Rows from block 0 of the decoder of a small masked image model, named by matrix and row number. Rows with one number belong to one neuron. Each number is 128 + 24 x the weight over its row's rms, rounded and kept within 0 to 255. All counts start at 0. Numbers have three digits each.
Before each neuron's rows are labels from the 100 images, of 14976, where the neuron reaches its highest value: "strongest on" is what is common among them. Only what is clearly more common there than usual is listed. The data: histories of elementary cellular automata, time running down.
# fc1: MLP up (decoder.0.mlp.fc1.weight, 512x128), inputs 64-127
# fc2: MLP down (decoder.0.mlp.fc2.weight, 128x512, transposed), outputs 64-127

strongest on: 111 turns on
fc1.190:123110096116141095132131100169089082139145159111151167122161125123141136098098116130142146096151135145145096167125104094123096137126110111110140119121123118108111135106165161130124131181138130
fc2.190:116117131100108190081143137081097142102121142149165116142128123135143097124140144103160130147126144144178086098107075165125143143157125130132120101140124137136072131160116111089113127151138104

strongest on: rule: rule 90
fc1.25:110114135089116129116117122134110142134148139134106168158132138143137123099107143150133097116173102112126129102137100102125135114134125144129107136124106100107089113143120169143132115110154121
fc2.25:124125147148145109097109128108154139115150136138124179138161142148154128144188090149093141135133108156092138085121111139120101159119131114138146112120138128112138119120151135141123125117148137

strongest on: rule: rule 62
fc1.460:153134080124154119110114131127132122126146111125121174149099070122056119169143137150099109131127087092132112113127118100155130093138102101137123145128161122105108105144119105143107094135134077
fc2.460:099126140131143144106109095128117112078133125130117183102120114121165153161123131127157114125138077114160122125142157140142135126158095127113113148080161139119123089155110131146139133160131161

strongest on: 000 turns on; rule: rule 25
fc1.164:148102073052071111122119162136110116112104114140103145126078134173135118154137124142134158111132153187166107098104136131095158153139112145134117117101126127117146079138103141154124135124134102
fc2.164:052136133112099121136140136143125147155142163110175108118123109101095111103144130124109122102145091121104108128123113132162084104128137129146157107119109112137146113169125110113174126141123123

strongest on: 001 turns on; large cells
fc1.75:118089104135099139140111145136118160140119113108099108113116114127117096096135121122137037114102123115154120125142157105058110134068094127150140122120116102095084103124110108099126123107103135
fc2.75:126143186078139117147148114171112136125172146179155145124146156137118139168111131157184106138149127106130129140175123169148158153153160135150156154129128145167140144170166161149134116161141155

strongest on: 100 turns on
fc1.262:151095114117115119126165103093137131141135182116133100110100124127126123103125136083115122122140142171131103143131107112095105069158113122128097139113131076097100112100119137111125156105099121
fc2.262:133139117118161115062130129149139136130133129142116130149130124113098124073103134161120121095117106119143151114121107127131097154118131130150159133120133132158143158167151131122139119126133114

strongest on: 010 turns on
fc1.333:107129113141106108119132143116128115104137145144094138159082103089073091118153104147092109064102119145082138127124107110116145123133125154120104104142110131111120068118162150112091132099163081
fc2.333:080140132091123151164074121155158154133112149121114155101138144116130107121141146117115142110134124111163128092106167110148102144115101141083089131119143104120134144142121085129133098140152106

strongest on: 000 turns on; 001 turns on
fc1.492:132138129121134151145136145126127091134120117144114102106139116175149132155159110121136147149146129108116131145142157133116155139135156157116112101109154105107084184136120183132155106094123128
fc2.492:122105141115146132129113141163108178128120137151120215131139113119146142078140132160124130094128133140140175113162135119160136150112104141154144135144110167102161118125103117141079130155153140

strongest on: 000 turns on; 101 turns on
fc1.29:189145134134145139100120146154095139117112144131145096120129097080128125099082081113132111090112180113117082110131113134107130124133105130088107113106127101103122106099131122121122139124128145
fc2.29:146114115095128106161153139082118119127106125132121184085105131141110138128095114112091133141143099162155136096098148136156160139168137145184124140142110136132104134182159140139119154152127132

strongest on: 111 turns on; 110 turns on; 011 turns on; dense start
fc1.130:137110119091094147104130134121116111129113130146111106112156119075131171142154122117111144141166075135129082112165139146108158144163106106101104126140158143107125134129086148144087128117090129
fc2.130:149119118149076154105102143118109168150104164131186181168122124149137136104123103115142111134115119155154114109128135142132134119127173100131113149144125141149091092117121128137131166146120124

strongest on: 001 turns on; large cells
fc1.98:224120125137152148122142120104155141099147154116137136136179140107121094104064165171115131109119205095135118130114131154121136140139120159115142097117116113115130152135113186115122113110148130
fc2.98:153134136084097131124102145170090125148100083108133156128104090116174128143120100104152178112131153175143122088149143122146164160098126132112143151122161147151112141121124144146149132164151145

strongest on: 001 turns on; 100 turns on; large cells
fc1.156:129111144150113147141147147158143051099124143125130123087147118139106116160120139118140108113118138136122141112174155111113138136084134143130116120144149104108122084131156161145154122111112147
fc2.156:144183140141112113119113101106110096123179197131160181110108112098166149123128127159118123131115135109090114131108132134149151131122147159154149151122147118155119159116138172121159177135085110

strongest on: 110 turns on
fc1.239:120121106125102105124132084076112091109092116136102117101102102092091115137120122114093120083118124114101145103133069122105120103138147128096131126112113138120101086099119085130092125081105128
fc2.239:176175149154151132135109135119143151135123174103112191103125124130129146099112161108097135107159128146132119177079174107140157139129128121093114110115107092120152129145114093123166145117134166

strongest on: 110 turns on; 011 turns on; 111 turns on
fc1.140:251182120095128141137168147162137135130135131093165153127140100145116108134117105138151118117105017142139052081092107130117124131116140140090132130127132130127144119142122156132131096124153148
fc2.140:255131135095125129184111096110130133138130125121122115136117139128146122111180121077136145114163049118152146098120113131144113107147126126164127165112139116105114176105123135133070131144146126

strongest on: 010 turns on
fc1.114:079123171191141135097153147156149104118142125131100131131165091122131104086119108160134101126134089045072117152098104134108113128109072163122130107112113128085121139148105150097121128097131107
fc2.114:042140154107154133144121116061106142118153190150154105125134148128148146100101158124101129138121129107137124115137108174133098144155157093134133145161126105141117133138138110112081142138091135

strongest on: 001 turns on; large cells
fc1.269:157123147124118111129122077081145095098112101112109171099134120129126101103116121134134074126102197129106119112083159124122125138122137096107133106131103120092125119150142126122112118133121140
fc2.269:116130126102134114139135138102117101134128109114120188098116114122158137112086101101104154139125128163129138131127158134143194132130136142156128137157124149130100135155130131121110146128134127

strongest on: rule: rule 90
fc1.135:156136104109152107104129142119120114124165150100092114114133130123132101132113123116138123125163128102127121132143105111148120114128143139114114111134132086143110140127131109111130116094101102
fc2.135:162106157127146112111110139127176107093141116127140150145162128132134114157119117159097159111109109123083138130120133166127133170122120119129140129070169131107148139087129154127110114114141153

strongest on: 110 turns on; 011 turns on; 111 turns on
fc1.9:249118106117150129103148159155125137127131149098145121152123079106105133116092106167135105109104243159134091126104140170125133140122091141098134128099150127110133111135127155119118115099158123
fc2.9:194122085065105125123127130146108122166109103148113074126129136123068129138121110111141146132152130183115112089128118118150099122133140129120130157130130122129157150137139138130199154152148135

strongest on: 011 turns on; 110 turns on
fc1.326:133206200167149127113165135164124141150110145098141152138135095120134129133108112169105117126134006073108125188117098145101124109118102154130129110143129137113137153112133151126142102096131125
fc2.326:139120140130129123172126091045136118115137145137131115118134152138154144109162129073126117136158028097152155107122133113146122091153135145185097152136121128130089163099117130113071155142103126

strongest on: 101 turns on
fc1.27:162124171182130140112111125092109120097134110137074130115130119102096099097127087116118147133130216099082135127132114111138134101103126086116143146111095120086113124139104112112105133096133096
fc2.27:106124141104139140124110117114142083140107081113112139086113097112142153118122120136120117106098125163122132125153188140154202157136099159133130133157166149138138145138112125129103109124153176

strongest on: 001 turns on
fc1.288:114131127118119100120120121125146102091134090098131106097131092110174090119123115129142126082151142121136105116133137089130138155145135143087154087098124134105110122161137126125111133166081167
fc2.288:145103103109152134096142118135156137158131110112095139124131161130123117092119135146114126109096121098101145154151138093094091090137102152140093133107159107120168136111135123122086125084146071

strongest on: 110 turns on; 011 turns on
fc1.261:202126132176129124118156132128091138129143110102129133137120114100117111086118129142125130123134242114133108145193133168133163136115121148095110139141140144147116159126155135117087074141099155
fc2.261:153071102110126122119122115153112094141130115149119097106128135100049141160124099121142085143146142135092118164091126119100135108131128112153119124162118154115153133151146117123201133143130135

strongest on: 011 turns on; 110 turns on; large cells
fc1.151:000095107070106082109105114133130104124130150099152163099122106145110122141095128152147132121126078124175163122164136129135113139099143112106139126102153128140127127140115121117121113125148138
fc2.151:015153128120125130125128125077126142139152141113172123144178163138174161133096120122088094128148141137154147153164128147125143143158152145127109115157136078150145136123147097106131119130120151

strongest on: 010 turns on
fc1.129:156130095115120104152159117156139154182139091134136096127138128143106093157140108130121119101126062135137099086099113073154134110109111132157117118108118123105118098132124158147125140105168136
fc2.129:162134133142158075154082097140145138144136128132117159123090096112144092139143150083127166109166135112170147103143106123128109114122124155149124171095128135109104157123125143138076132124162083

strongest on: 111 turns on; dense start
fc1.42:126150130110123103123142145171134114115141122159136153140171120155123112087134120107093150121087117109122156095110092143160131111116138153111137149092132100149111087166163174162140170144144113
fc2.42:084151113138135140115101107143130123169118101135168120119101134141126128128168100114128163147173143126152122055140124120173136148145093093123147141150144146141148144104125103137114131134116144

strongest on: rule: rule 165
fc1.109:139154121133116102100157114133124121103178109142111161128130104134173132125138099097092083134128128116144121104138105090166093171059127168099133122115119113120121112108172127179093120159141114
fc2.109:175152110187125137143095150112174123121126169114165136124115112111106173161128109164093134103129128143120125145126137153136113120131142149128152099098127107148141125093095153136090134118098103

strongest on: rule: rule 165; rule: rule 90
fc1.82:129114115126111119118144138183063093145110096126129156090129111158126100120154108131098086113138117126117123142134125065139130139098134141220092128108125069131143129143175078154133106131133147
fc2.82:155157123139108165117125125066144110115085157123152154122101132140119131115115134165134108137142094147128116145124153171119109132114080129084146082114153125109094113107092153088083161121119112

strongest on: large cells
fc1.112:140107154142138147166126096137081111088148099127115101129150097101143141127132081088091127103117173119133136129120111106080106137095097107069106127082102093130084117102137124141087142131118157
fc2.112:085114137106101143141110145061100149120152144091160162101087119131107132118109071080141121124130100143149108089155118139144143115120153158156111127148102151123110119156116080142130134136129146

strongest on: 100 turns on; 001 turns on
fc1.413:139154158129151124131139132126157115098137160097120125116118130129108111081125119133107115078128166085088124142159152144139122125165121106085076127131140103069130101101119114119106118121131112
fc2.413:124082138160162087120100105110134134125169134151112183119161112161108112137148105128131102141122127130115134088079119101132133123112135125182119137116121080108083126164133156150133122097121138

strongest on: 100 turns on; 001 turns on; sparse start
fc1.415:146173159143139120141174143141117131089164131163137128169123125123121146126138150138137166087141183111115134148125116112174114145112132107136129118128124135092112112164174124133146152136145133
fc2.415:091087142109142128128087129135109160187077111170142143107095147146110110146143104135080119127177113127143153108111141136154159146156111138105117160092121155128153125124141161157100132165142116

strongest on: 001 turns on
fc1.459:100188149120120124128155147138126093103125092160109154162139149156143156152149149099093130106137152137125113105130123072146138173131133145142126117150116124103132133163123127137121165109133145
fc2.459:138103143135127139090126145131120132139150157124135153132112152104110136130078117167138131125128063138127117147119105173096116101149124114094145150124127090142110107133133146118099103168151117

strongest on: rule: rule 145
fc1.13:129117143128098153104109105140112171170137081160125147127168064122117100125131098155128151135097134112135105137120087128102116135158104133123085121124150100149120147105132149166097149119148151
fc2.13:155164129141161118110154157109140084075125161123136130126132171108125100117164131120127130162120159119116189113095157125120174129137140141127151130131106130109156124168173107098140118123135134

strongest on: rule: rule 165
fc1.322:156098148154133124124079098135140131099164148137120167121175122119092118095128118146111088127121199094120134129153129129115108121123121092134098100130122103092110124116147103123112106116161134
fc2.322:152143115138131158103103104174120123139085091140144108144132135132143122149171118117120160162144143131117103115114091151118094163139128149075125125091172136125159140078138130158122130118105122

strongest on: 010 turns on; 011 turns on; 110 turns on; large cells
fc1.281:000056107142127104079108152146108145110138171116139160110134092122115094150122156148112128123090177085125148138170140157115150145114107137127123110108135148135123088126121140110119128126113120
fc2.281:029103108110144169131109153089127114138135140142128075133146134125120125120098144107115128145125197132099095092175122152132114133141132106117119150164148097143152148143138107128135131147113140

strongest on: 011 turns on; 110 turns on; large cells
fc1.286:238159091104124151142168148150132130124163131094143153127140109129129119121110126162159114118118000142118036081101103119120118139113135138111138133131141122130120107140128153129107113130146138
fc2.286:214119140098144131182124109109130129122146141105126180130104139129167116109174130068130155101152037093137140099120099121147119117127118139147123155113138118109100168111130132122057127138116123

strongest on: 110 turns on
fc1.309:125129069089081135141156143134119124127124132136114149162131140159143163108120128135149123092124143190162115130098115084150143123123141119134140105163107126139127117126153097103110144182109160
fc2.309:117157140150137169117114140183097159109091129141109095120124140130118138152178130157129128122149104112114079128153092152108079126133127114096110095112139146138170158080129101168151123127125118

strongest on: 110 turns on; 011 turns on; large cells
fc1.149:255191156134137138115148136170126141116134133116158153132162099120110118123115108163124117116125138146170101130117130145114156132126127158107144127112128132125140147127127163125119096112165146
fc2.149:255133129081098087135081100144123098158101077143116092102113133105070102132162097093118128142144110151149152101115127126119122124140138114145133145134134128115128138117118135147146135146118150

strongest on: rule: rule 165
fc1.320:141111082089092117158143121162112100110156125117126165180155123131146123109136133139116137086140147174167133113121139099130141133113141100073129131144101108142156094151155118130132153145126139
fc2.320:104121098136127126140103148091101136091146180120123125103134134120099148137147152115128094132097100148152105121143066158122082108145148112149137133140128092126140130149140099145103118160123165

strongest on: 100 turns on; large cells
fc1.216:132115152124107091123150116107080118127167166153133143166084114141130114106133091099125150131147117140134103086107137085169146121140108089139093110110169119112168152157184127138124108144135128
fc2.216:088157097178118111143113176136144160107095144128126138121101165119138159136136148162112187135112107147127157146103137168120113147140139120143146124123154156109133125105139133111144125159161124

strongest on: 101 turns on; large cells
fc1.359:127107133112117144126155130132112152063179182147141113126116077088083134126120102120137134108111120109134120135132095157144127124145095149110141116095109108120108115159137106121109133132145135
fc2.359:103132110124148094134138112143107147139152095150113201128096144104124146096130128121125120169122114155134117104092147112158127124136131141128152148100117186153136166136142135135113142157134150

strongest on: 000 turns on
fc1.473:160106104112090123130143166102113125091117101099082090123141147128135084164082119131138169120130154119084099089128151105102121128130139152072120104129119126118122094126111117102124098137147101
fc2.473:115115112130134118175112172181140114122121105140118203160126103116128087087125124120129153123138091172137154097144107114145131129121116166116127160106140146161101155124112132147118138136143107

strongest on: rule: rule 165
fc1.3:158098113105115121122110110125137125083120129147099162120176119146110106101097116164095109131103212113132156120114124110130118138107128120117132138123090094126117110141148128139125128123155092
fc2.3:109154102126119118083130133108145134138148131132137092137135108113119109166135120101119133122147121121109078103127100127144090118140133139127123113134140139135154117126123120104165151133125117

strongest on: 110 turns on
fc1.235:129122134122096169121126140137155163185101113109119117132162124140087114133120116121090121156114118110130137135118121158124145101174148146129115146151202141145125114121169139119099154136142105
fc2.235:111154172139195137100094086143115108106140126107107161144113108129144144139138157124151130104093133139111109155077134139143121108093123106114111104102086099111164116137098172114146123096085125

strongest on: rule: rule 110
fc1.330:123101114112132126134129091124109157111126090121156128165116100143123135122159135113103168080113132108095142166120095169132149085139089144136140124137138124095085114112125124087119123053142096
fc2.330:095139135116127113110143126144128122160127159084148189135142117111135133187113142105136137113111116133158085115107146135135134141140155126164113114140105145130148148140153154143159108156126198

strongest on: 111 turns on; 101 turns on; 110 turns on; 011 turns on
fc1.56:150121108128105160139124121093156103123135134068176110091089154118129165108121111105096111137132116135121125130143140090101134169163132116135106098116074137108130113128147081117108145135177129
fc2.56:096117097099140108165118137114095125120127171184118144106153098096169121164146166121157102100142112162119083172130110134148131141142109110173159148095132124158127163138101158110097121150127133

strongest on: rule: rule 131
fc1.454:117111112137116141106113155148130108181106121157119135180128145171126120148122134093108148108099106146147100145150105138140122117146089107158158136091156146131113117162117161140121117157154084
fc2.454:139155162089134113123161146180117138146149077072159173169111125084126190145111122104118146117099130100110130098123132149162115140068159143085129112154121141113120101096154144100117168146090166

strongest on: 111 turns on
fc1.168:128112109104145124111150078162089130144135154092172139119135096143140114140130113162112092128128100105145105120102131122125166122140064116131106143125093125123140131164118109114102116122117148
fc2.168:102145117116112127167171136101117128133168160126124173118128129149170136114111144107156146151167126142157160147147131113134118114134117127141174124066133113141104106126124177112106101108115156

strongest on: 111 turns on; 010 turns on; 100 turns on
fc1.442:102164103113110111103148135124142077170119139074176102131144139136154116101149158138150114090099146114114122149149121086117152083114102151120152117138095135093123104098128087162127106112125137
fc2.442:086122102130145136105115106108143131126124149126117183135091160126123147108134131122112163130146095157117116124100112139116115135180159107150137131088119096137120115137107151103111139151136136

strongest on: rule: rule 193
fc1.408:157125108107117119095136097134114134117135165086093145127091082104131152139106088120104157108116094113140066133137085140142113094096119163154123104111136108121150103097132126089127104097152093
fc2.408:129174123108121130092153138165127185118126130120115240135121119127126128133137155118140182086123116113151147123171160141174130116123116137092095147123120151148126112124123139126132131124107146

strongest on: 010 turns on; 011 turns on; 110 turns on
fc1.234:057064111141133108083120143138116131105121123122139141134150089123117113125126099148099117127102255129111119142130153145090153123110071142117125130113161128138101121124137172115131107092124107
fc2.234:102113112072123163120128128125130127198131134132100061141103132112081126116110115100107141135163178119111066104101094137122128146126112125088141155162113091124175169143150136141159136165130146

strongest on: large cells; 001 turns on
fc1.212:166120134144128126125099112120118105102128129140085084106110108094121117094114085079128111109099186115125131116131122126082107107103091111061085109124118101100108122091106101109114146100117142
fc2.212:047110127127176102120134128097135134130146149125143171113147137131121107125131130100132098110107089127093139107135120125148147135155141142185160131159135144137133130180133131136097098123146166

strongest on: 111 turns on; 101 turns on
fc1.71:150108123097097121120093117062150127112139099134125111106138120155122109133106101088140142161153177177133127071109141103133164100096144119135125117131120116107087141141120123117118148127126147
fc2.71:072137135134152118129143136104101128124130123130097173117119119112158126101107093154123119126118071145143120131125114118109132136137124143192115104158127171145110160148141100124108104144128122

strongest on: 101 turns on; 001 turns on
fc1.134:130131152139152107110140134149109095114111109097097073163136120116166126139140145146126175121104136118168092161097101139127098143146129141103112157141186144137160148144124131122170098116143139
fc2.134:121102140117128084157138142171151092151106136117129166106154119113090115108118101093120098122107139119087144092112118082113117129094119102114120132120140151124138121123154114119085120101098145

strongest on: 010 turns on
fc1.218:028087143114119079083125106149104153109150116115161150153148082128106138126115129152127139112106254092151142164159151156127125133130125146087125126096142139147109121123112163096139127138116147
fc2.218:068102110091124126097121118104141125143132077147127036129162142101081111124101095118091107159153217152103116113115146143101146133139122119104122110168111115108148149155119096136173122131143130

strongest on: 111 turns on
fc1.257:135111090086072100137161131129104117115142148115145103078117123141146153138123103103135156139158144178145109092134098120122127095171137141131135116104117075121096095130097132122112148142083127
fc2.257:115160119131163124086160118163136146140152135153126146158135127121115116090141153155101096096134094124133113121132119116147091116135114138161142120126127130158181146153141135129174124118113099

strongest on: 010 turns on; large cells
fc1.424:036139173177130139106157151164107157109146142127125162131163124123139108128132142134151134170122026061078130175140122132120130119100108154100137106151114149131131132138124156129136121138120141
fc2.424:075106137109154141171133122071140098119099124129134083131121144108144144089094130106105121126125101088124167112162157126127173141150123120130103146145123131141123160111121112122068133148132145

strongest on: 101 turns on; 011 turns on; rule: rule 169
fc1.282:154146194174166126154144115110149114138136118110119124110103134099133126141102094114119110103114205072093139147139134101150142120144116113121098137139144130107104115107124126117096118092141122
fc2.282:141129132134122109126108119092112107086134081119111176097143100141131115100103131120114122154114110134125138122108155139108176114101141133140121125143127142120106148151133141127103120118118129

strongest on: 101 turns on; 000 turns on
fc1.243:115128164148110137123138118125135138092117119096076156161115163078128128111127143117128101085119086079091114151116129118100123134134146117110145100122104142102125108129107125102098110113156104
fc2.243:117147115130131149121122096175114102155090080134143096102097129113184144160112125152128159117131149132136115097186131149155126156150126129108111119076175137167171140097119086138122096162120167

strongest on: rule: rule 145
fc1.340:122127097121110153096186101179112141100141115136127148147146112091116127116133134154149141107156110121144116121127127128168117121157080138172130112127179152140108119157131119114158140164149102
fc2.340:090077104113139159182102141152109145144097133135119161128125102109147098190182132126110160136175118130164133167125172154153124148097083131113139160106105131135135131136116136145121114130146150

strongest on: 000 turns on; 001 turns on
fc1.337:107155190160134142108117126123127129108107111169106087131156124112111116088116101122116124130164116095104111163115107104108136115134114106135154115115087119087136119144129136123130106125127090
fc2.337:094112131109149156122111112072096100101135114122141169088127118156138146118096127101140102136110103127145113099126157123128154116130136132127080125106162138141124163174134126100078122152116166

strongest on: rule: rule 165; rule: rule 90
fc1.307:134099124117116126132087124142121136105177174116111169163165121147124133124095129152110101094165131120129140152138109114136106115136098111110096137136125109127127137136132098106110103138170122
fc2.307:118142079136126121110111154137103125138101148138087102150139111109143125128154110142119155118124113172168108122124071089100109128126116137148123128129119112149111087109132107137138160141118101

strongest on: 011 turns on; large cells
fc1.117:133127121116153100147108141145170151168154125140130134147160136151110129115151129170135157154169112137131135163145111234103136157116125143142098181160139141154140151145151149150101125159126139
fc2.117:108082107122073147128171104131119085095094175103210128131116119128179162160133113108121136126094144109135099165109118118112133118118138108117145079094130123118143112098126149107115136105146123

strongest on: 110 turns on; 011 turns on
fc1.201:091186176162173143133171143171105136131129167146133113120130115097105104154134118129127118125109104066142088149157110142138146118135109162103104126113160130129136127133121104127144118112144155
fc2.201:118119135147126136164137099085130142103114145151134158125137146136151147107103128131111132124123120108155160115115160138139164155158124085116111143112111127142121149114144141117081164153116154

strongest on: 011 turns on; 010 turns on
fc1.475:085197204182144144108141167166122140132124134143154149145158090112126106112139131134137148152137024058080117158152146142147153135114122146118154116145132153148121139143127143112165128160144120
fc2.475:085137137130125145179119092097142116124107096126134090152131170116191151120158139121121145112153091111148168148166138120128135137134122112116105126128136116130131135043113109117079101137109143

strongest on: 101 turns on
fc1.88:099163177160111152130171126133123116126130111147146125143120111102112145087121125133113124117115059099110113170112121110136153100131123102130137122151062105108139136150145118077149130144122153
fc2.88:135106145139138120127112130127120099123084064122130139109130091106153108115127093126122136141118148123118133087127178122133195169121127131121120132120142165140151155128119128106120133160152154

strongest on: 010 turns on; large cells
fc1.302:231216157174160123080113136144110101097101107122137151121131091109123098125122086158110146129124109125150145161151127136106174120126111166157138093108137129125146141127144145114147089104130121
fc2.302:197129124095097066126096079099094127133096087142122094092140138091082106136151118093111135118130047124132176102154142111123101099145140111155113150136149149132146137097108120120126143152118146

strongest on: 000 turns on; 001 turns on
fc1.22:130149155123111144130133152096127090104108094130157093140130133111117109077121093127132126117125121143125093100152107157146169079124113131109120121133087072156124114172144134083120123128141099
fc2.22:121140167130112112104087129131148132122169092111138190120134137130165131141145145138145156122118131133099129136112117166153105172107175122111141138083151167101114088096100155137076124087114149

strongest on: 001 turns on; 101 turns on
fc1.402:132165116123095169150116142124097105132127123120116102074125151115133122155103125137134127120123104149112085154118153159120139107116142144104081114117127123125112076078089170124119104119095083
fc2.402:165127120174133121077087146098116137121131161132139190148147116144117112117145128142154135126127129147169118152139142101137177160122111113163161182096127111158127147143115150126145151122104119

strongest on: 011 turns on
fc1.220:195144103080161122156143146131139094120122129129115171103154150109100134099138109126101101117167071139102097098091080125107170114127112119091091103189139148108124122118113117084144147135136152
fc2.220:158138078128106129144157160113120124104116186148149151141162161193105130164147157175130144125083114152131087105161134140132096135148139136171097100138141139151123112094123131128165142159160103

strongest on: 011 turns on; large cells
fc1.332:062083095110113087077113132117126148118096110123137155165128147097117127106106089114107091134079181118115176148138116134106160117135082114097119088141120136101138122102143157085117129129104121
fc2.332:134120145125128164093115099129115120138156116113090132115121099110137089116119111084127121142153179135135088087125146146136162127116101131099109146099117093123124117175131127132152169121202141

strongest on: rule: rule 153
fc1.485:133126155139146142123134117136119151099141096121122111119132104082126101139113085135133131146129131134117116126156110127135124142141133119117138120118121092146084118133152160154125143136148162
fc2.485:095087137099131126164146150154125167143121133144122149120154120112143125164143120142154119103132130118147141155121175112123114153118108114125154118155100153109149130139122135135139114169142139

strongest on: 001 turns on; large cells; 000 turns on
fc1.2:118137135137124100153148112137130069136141091143131110133110124151163106098126118122130137113119126137123122148130082068144114190136189159164100100128119079097155151119166132131140147156137148
fc2.2:173118134159105152140104123114143161100126133118162101149138116112086135167128130145085111142165127142129155113194152176127117112140109152088097123105136157147115148143124114122118133111123097

strongest on: 101 turns on; 001 turns on; 100 turns on
fc1.325:119141119114107116115112152119129142139157145125111155099114194132084113094109102171112137132117085141136092108101129091096201143137109144074140111118122122163102148085125141130124095164158115
fc2.325:113173131168120165147104123119128123108122141149122176097102098146147117103158154090123089128139097138122126124181111138154133122143115128144123125053128095103145115140122134140104116152178112

strongest on: 011 turns on; 110 turns on; 010 turns on
fc1.63:000064116136112089082108133139105133132140159112153154113151099148112102148120140128121130115112185069132140150169139165141121133122117138119130122117151139128128109120117145111127124126132138
fc2.63:013104100124162162129137153085126122135125130144134039135144147120110138139080127130113105144128193134094106096155135136127134143134122114105116127170126102147145124140140104135141119126125138

strongest on: rule: rule 131
fc1.504:155109124125102133115112111201150116164143146125135139123135137156133131142190107153118095140176128085155136103127136142111156109141123126131091123167156103191145190114124158141129130161137108
fc2.504:132146146114111130142133125070153154081094139119115155127146128144145142118103092095141130134097171135134152125156106128166109180126136162099137116118127116079106123121129138151125144054124123

strongest on: 000 turns on; 001 turns on
fc1.455:178118134148104129126131128142110125114110121118104081109105125095126125139116096106115119099138208141097098127142140102109134112138111133133119126134107116126112111113129090109098123135127129
fc2.455:131128090133114138131139144172135098151073062136145106151134118113113121110150108131140175114117102109129124135172108105128127151120130136056124146098137137139185144070143104127171145138149143